Weights of a small contrastive audio-text model.
Model: 26.8M parameters, encoder arch transformer, encoder moe expert_choice, encoder num experts 8, encoder layers 12, text encoder layers 8, text encoder norm rmsnorm, text encoder activation gelu.
Training: 4400 steps, batches of 128.
Data: trained on melodies that start on their tonic, played by one synthesised instrument, 26041 training examples, 21.6 epochs.
Rows from block 4 of the text encoder of a small contrastive audio-text model, named by matrix and row number. Rows with one number belong to one neuron. Each number is 500 + 25 x the weight over its row's rms, rounded and kept within 0 to 999. All counts start at 0. Numbers have three digits each.
After each neuron's rows are labels from the 100 texts, of 14976, where the neuron reaches its highest value: "fires on" is the input token at the peak. Only what is clearly more common there than usual is listed. The data: melodies that start on their tonic, played by one synthesised instrument. In brackets: how many of the 100.
# fc1: MLP up (text_encoder.blocks.4.mlp.fc1.weight, 512x256), inputs 0-63
# fc2: MLP down (text_encoder.blocks.4.mlp.fc2.weight, 256x512, transposed), outputs 0-63

fc1.66:484535524511509509524522517526488506470476456509504470515464521448451516492495499536532485495512529463506525523507505500519533452428474464498481474447511516460479527555506466475531478502531485
fc2.66:529520541431513515437507518511451484493497518498525547466504463519511514463515509508480529512471495505524559521519506469506487533483498514522509558535573513505517507524500531511460507490503519
fires on: "<end>" (83)

fc1.118:460516474544500508506576456509469486487477517526507497485490501449530508464517493490485495485494478492520506515473485529466466494500501455462456475501507480496511473511470467534463521509518547
fc2.118:480452524522533486466471471483485513537488495489506451483476441493483474530497530530543564510463523497485529472505521509489493562492487519535511491483457500459498510489522483496529510482520500
fires on: "a" (85); "4" (15)

fc1.436:492504486476496501503525497518428479561485522497488545514521507525481520494471531502473488537473498475489471469479460460451525505483464508472472488492478514503503478514536495494517481523501456
fc2.436:490506483516519491477493482436482473491547456511527560535481513482507458536498482497458491502520503510506535479542496516511509525526521530506536530497505513527523493490497507521512504505514516
fires on: "<end>" (67); "a3" (7)

fc1.100:476524458514521523546526537499518548507509489544498516515500497493460501498517475490492512529468465449515517511512525470499487480481507500461525523503517498476485503511475503513472471502495504
fc2.100:518479500460492511533490456504523465537510527486503512509513490517485490496505538462509481520566492490485541500561502501526542517531489508500513482495444501503515499452502498491506487485487531
fires on: "d5" (31); "d3" (24); "g3" (19); "<end>" (13)

fc1.197:493503525437516480530486523550473540533526512557503515487473511495492540473518456529507456562493495494523514497479465479483465516486525499514527474469504476512523531458522499491501495491504491
fc2.197:503540482534480519450474518477485473517524497508519487502483510471507505502487500503492496514479521495518526541485476489523537476500473498561543485504507484482472511469495509474531445506535490
fires on: "#" (100)

fc1.86:506537494504515460497507477496499495487523511505507512502512492469458485513517525565486550531459521502485495460483501540485482506447474509480495529526446512503479507551504466526510544488482451
fc2.86:544487497517509494472522508514511499462482518516550485482475553514515534481511453465520444495499543529506494474446504507496466483495525501498496486571525522500503491514488492512484465500508520
fires on: "b4" (100)

fc1.473:516520484505495519528506529512512486476507475472505500495465513495492495509497521554496519548437522479497496480505454488482495519478512510455441475514483520487485487516458468516510536475499464
fc2.473:510473492461473491479532510464504476528532491500499493491474516500520503516544511518484507509558479504487518519545464483527523521515506523512503543517514517485488517467484511528494494539566502
fires on: "<end>" (50); "4" (30); "f" (11)

fc1.482:510510507521533515505533533496497506489537511522483507521491450486490456495509529475498496532458497448517499507483526469506497507497475482488542450468506536507473505469508486483485507509538500
fc2.482:512505512518519529472489531524487474481489550466445486483479521481499537489508487454529468535492447457506517440521500504497504473499534523524484478522460512523503538464467480481554538461506503
fires on: "d5" (79); "d3" (21)

fc1.36:456495472505456530462496517472481513497524537556476532534504518518491496500504484510482493498498499498486491479493469563485470497502520491490489478481506438532466516509490496526485493494514481
fc2.36:459461480520468479502489484521452490522510535498513497529461495496499525471452533520463477518520513488510482471557520456487496467485445496529515563498478486479523518528513523507486498487507536
fires on: "b4" (91); "b2" (9)

fc1.380:512464510557529471532490458509479507469452500516484537519499534528483459464476479472480503454495488480513513469490535486475491486502458483513513509509501491542437494519458481474491477521478499
fc2.380:512490520433498500517509503478501522489485556503481518494459485511539518453505495497518462531473512446497499507468515496516517494481527528501526485501513464523501523481492456514470489514524528
fires on: "4" (51); "b4" (49)

fc1.141:487539484532506488508524527476498494533524478499494501504531516479533510474468492511487500472500490497551488501499497519488491516491528456461521506477518461533525510507513527516477509491525508
fc2.141:517519536499464435482512520507533483480512545469492545493523491536510463486501493499507485487514511480492514504540467476511487521526502487533520500510520537523512481495494479510519420521509520
fires on: "4" (67)

fc1.19:489531515475484520505496513441482512485494510504514524454471534482507520507517456487510525532497500485523478464488505532523514493502463479486492466469505494532496493491522527457451508552502528
fc2.19:538461509504485517469524476463540503512492494502503484440505528471495514455519487482484529468447503494523527523513476523451526537512536508500528463518441492490516444503472498508482549530523549
fires on: "c" (100)

fc1.193:504508485468505468512505512476480526448502500483507524494528489487486492484497507521470527513503491505444510513496548524493481509473486517463521526511495469488518479514519502556513456528501471
fc2.193:495519545533513481458524457507458484498515493485475529483527532469523509598513504469499521515507460477524515502526519477492495464491462512520484532520466484480459492484511494484505461500511533
fires on: "<end>" (52); "e5" (45)

fc1.2:506514476487510498511477456474528459513473502485494512506480489542483522530495465500478524487479532505539494477503508511502453517476509491500536481482479478502494514519494535516510513497510497
fc2.2:524484447488516516521528472474517482485468484506533506504531504459488490475450543492471526465468491499483515452509514482491483523485530497472482535529507505515484506479548480465536492525512477
fires on: "c" (74); "a" (12); "g4" (8)

fc1.58:546527511499549425489516504537480494482509461483500499501514474506490492520483462483524535496450501503484514498481516460476507515525490516467480533527445502506546475477503480560551501496497519
fc2.58:536493504516511511495489529582518477502486522518505506545486491478517494475538514541501498500515487501484514524535503517473506489528518473525502478488494455503479527553495497495496472487508525
fires on: "a4" (86); "a3" (13)

fc1.226:456495534491527506528546493476480515498479500517516475471483478479517518501527504485513537481494543485496514528484455512536470484480466446464524459483535500514486490508466511478471500515512497
fc2.226:537518523449471527513515481524495518453485484520495539520510502515487511491533474541469482499493459509490488494474482503527500512538463502495520464513487494491523500500530485497516519498512535
fires on: "b4" (100)

fc1.329:483489523485523516561530450511537484515516464467494489458486495501517510499515483522510479562532482483520449525460511532505481486509490477507476497462492498512470518570556522506491540484523478
fc2.329:541532499483501528487479487510476519511505512464497496508535484473457479559494524503460484485531490490519537499468494497434504437516540469493521492540448478483495475519489498484512503470480495
fires on: "d4" (68); "d6" (32)

fc1.399:500511494487503458474494477465526491512530467491477500460462499465489492508514497463493481524464475541518501488473516487516473452442481474500497505467495503474485491480465509517496538482503541
fc2.399:474467476533481515488487485517490490479508472468508503511557494501502470499540507507521539535496487475498514489529521477526525499509474508514524520485543489499502563524450478512497508490505531
fires on: "c" (81); "<end>" (15)

fc1.52:553539469493523532518448532510494518479485482489513468496520504484488454509485497466505516493487469493556516464501487504514499500490520506515494527503464489470467488464507515527491463463471487
fc2.52:479528534496493515507515537531477530510481439542507486505485479510471467506497527481509461504512479513475496489476501528533528492483513456479511497523512510499526500461531496475491534516486559
fires on: "a4" (92); "a5" (8)

fc1.149:503465482483472498567468430503527511499500497462465493497531537534547501517545487476490494488496498537476527494512526550483480483528501462440460446515518521458492527500504484488490514500486517
fc2.149:474478482534471541462500503485463484505491488516459547478512475484540462528522534509483512519535524544489515470533508513498554479519498527529495550459493517493467470532540476470529520486533495
fires on: "a" (96)

fc1.441:447478533497494485477525532500533511526481487528506487505473497428507536545482455502483533437519486485504457506435472500501487510474516520514490523498473500503518500499518512480498491465510479
fc2.441:503521495513545541501501512528539519513515487463524506496450485507489533521528514471504478486512491503496515501440499531465485501472488491484503513500493505479532488503458502496488510518479494
fires on: "4" (100)

fc1.62:498495483487516488511513472538510492521540542434492489516531495548476500498502514495530445515522496472493508501515480479547466494491519475510478444451474500492521500514499517496517490491467486
fc2.62:504530477545459487466477465496470519486509473505497494484495500477516446498518541478526498469515485534559500503493494494488481545490513480477486497500509460524541497559469495506539510515510478
fires on: "d5" (63); "<end>" (27)

fc1.488:503482432488522527525480483561518516468519474475496505497494502504584468494477517509497505491474525506517487497472506465485515488412504488506493505517515510485505489535443509521483532521517479
fc2.488:476491522481525513484509511516500509521478488496559525476487474507496486441530501514529491500518498508519501492505519469475513473491504476455535485516501503480462437513531508491525507507495561
fires on: "a" (100)

fc1.88:499514481493487448489479481476508502476490511476466512493486538487488521485461488513545455489488481550492525504489491492504472440459548470524509530463478518531498517492527513541480462494499499
fc2.88:495509461501525495504494479476495534500506476485499463514486498495524471497511535534509456499491424470492471481525497553499484512529487487471527457478529490480525485483546520482533537515489543
fires on: "#" (99)

fc1.185:509496478484490498539490516473459489500486529513494482523466478527479485490456491501575490557483543439483519433482518527508547510475517479525486564495508488480484525479526488495524470447493455
fc2.185:505481510523501492480507492547502516503507518528517496503493470475484468519482477480486468505471466492486493482481501499503526482486523501465496481527487487512521544504520476493509518557465498
fires on: "a4" (100)

fc1.279:478504494510528463493468496485494494515503474435490524520509511492519471482478508534446493582496522479481511435498492470517502485462469496501511500505543534494480518546515500503489477521507489
fc2.279:479522509474503478492512506487490480512538558504468513508483499519478498486505486495491479477523519517483514486515489497544560513515516488495512511500504526469506509526475477512419507499503557
fires on: "<end>" (59); "f3" (16); "f5" (14); "f4" (7)

fc1.390:515486481505493480491535491511489519514498485537489518500465540520484534455481471487502481494477469505474475502485472505523473482521500507489484495474490558508521523482515524449495454499487523
fc2.390:468522527505525510496501492492478520495494525512472454517513458472476476503534538535498528477517508478513530548536474487477518515539505512470557556486516452487479492510507515473505518532546502
fires on: "a" (76); "<end>" (11); "g2" (10)

fc1.184:497475445483511465541496476498490534511539416509477523537447524500480503496514489538505516459520489499495462519492511502467448479490489507509525464432464472503569461498510491510463494503498479
fc2.184:474506492494462526506516464523493437477498485481508545486514489492492519474477442499512484517564496555517449496487486486521549529475496519523492510484479454486509518493488529501492529478523471
fires on: "<end>" (69); "g4" (10); "g5" (7)

fc1.192:522468498470491477488525460473508499525482509509489525552534524510492516512484490488536492462489507544493508478476489473527492553494487488479463465440501498521500502523508488508520482517478494
fc2.192:529475519508487528505547526506522518510489489517492503477499538457497517476492520538498504471496514481532499509463490502452495504448490527475485458519484500494515447502503478528532498484496493
fires on: "a" (82)

fc1.302:516486510488502514502506487498476505488476507546459514508544552483514489470530458507477499511487469482464502508471497493463514529483518516525469501513466483472490511467451508503483501510509507
fc2.302:539500468461500481502491502496522488436508535486484483481512495485488537479467488508547506507493493466489500504482550521492455508508558490469549451506491480481463448475489462506510518510453507
fires on: "d5" (100)

fc1.10:531524494474506505478516508498519495547473503479495504521485513454513521503478535480474505554468471524474478507504496558476491513492496491484532450506508452523515466522460526508508511501543502
fc2.10:523501500539492466523517522497496531540502524511510481535538505485479495535483547518510537478519486473467513525479500512495543502475499457464517514527538533477539496507499459485495524518462522
fires on: "c" (51); "d" (49)

fc1.335:515524493542526492521538461442480522455464482505491505505504487505510504539548529523471511484504491516492500517497495479481520473416459486469460469454557529487510458486508512482476472524530472
fc2.335:462491482515531534526544485486477512471466530519516478467462546461523508496496504514495487516531486467501526484549530533557518494498500531491496519524507460520523497520506529468512516525494523
fires on: "<end>" (66); "f4" (19); "d" (14)

fc1.358:479483498513506525486493502461497508473495487504555536487501453466503530472470508504496487509493492522504498523497517474476459505502488514474492504533493440472449496505482465535493562477502526
fc2.358:524496482503482473493560516474547498538526484554534465517478545480484538496521517495460467471504467495494488495452454510472476510499490533478530466503482470545473556518521488536521504486504529
fires on: "c" (100)

fc1.309:494466503485536498509518513533469479448499470512476509509428535472488462487460446525522525483507500475509511510488472521526472527484495533514457517482472488461511498475499529499483547493515480
fc2.309:506443502496506486533514501546490528525481504447536492508491505514485516506473492561489494489491489488486515495517529528508505536446472471486501486529487521510517502506537509464492506516486486
fires on: "a4" (31); "a2" (24); "a6" (15); "<end>" (11)

fc1.502:512514500503493486505492499508512484482480469481520472468479480512524498500501518483477493484509504525462451487477467512464489441482553463509524499502509522456483526470510561490469468484486470
fc2.502:504482487527499516504519543499522551483526490493480486547479495519525495489515516496542494481482467512532491521497492484479512466502491541486534499510525459487512522492485512529502512498566539
fires on: "4" (100)

fc1.78:548504529519470488547528459535491494534526466527517511510525536482513507504524499512511510472485477499505519488441487530531474473483526467481517526496469501505481508513491477491502512440465512
fc2.78:505460484525551486499505547519487512463521523533490468488504488489520482504487533499486511493481560499472512504490498504454503491509519508501517475516540517426478473470518486535481513494480534
fires on: "a" (99)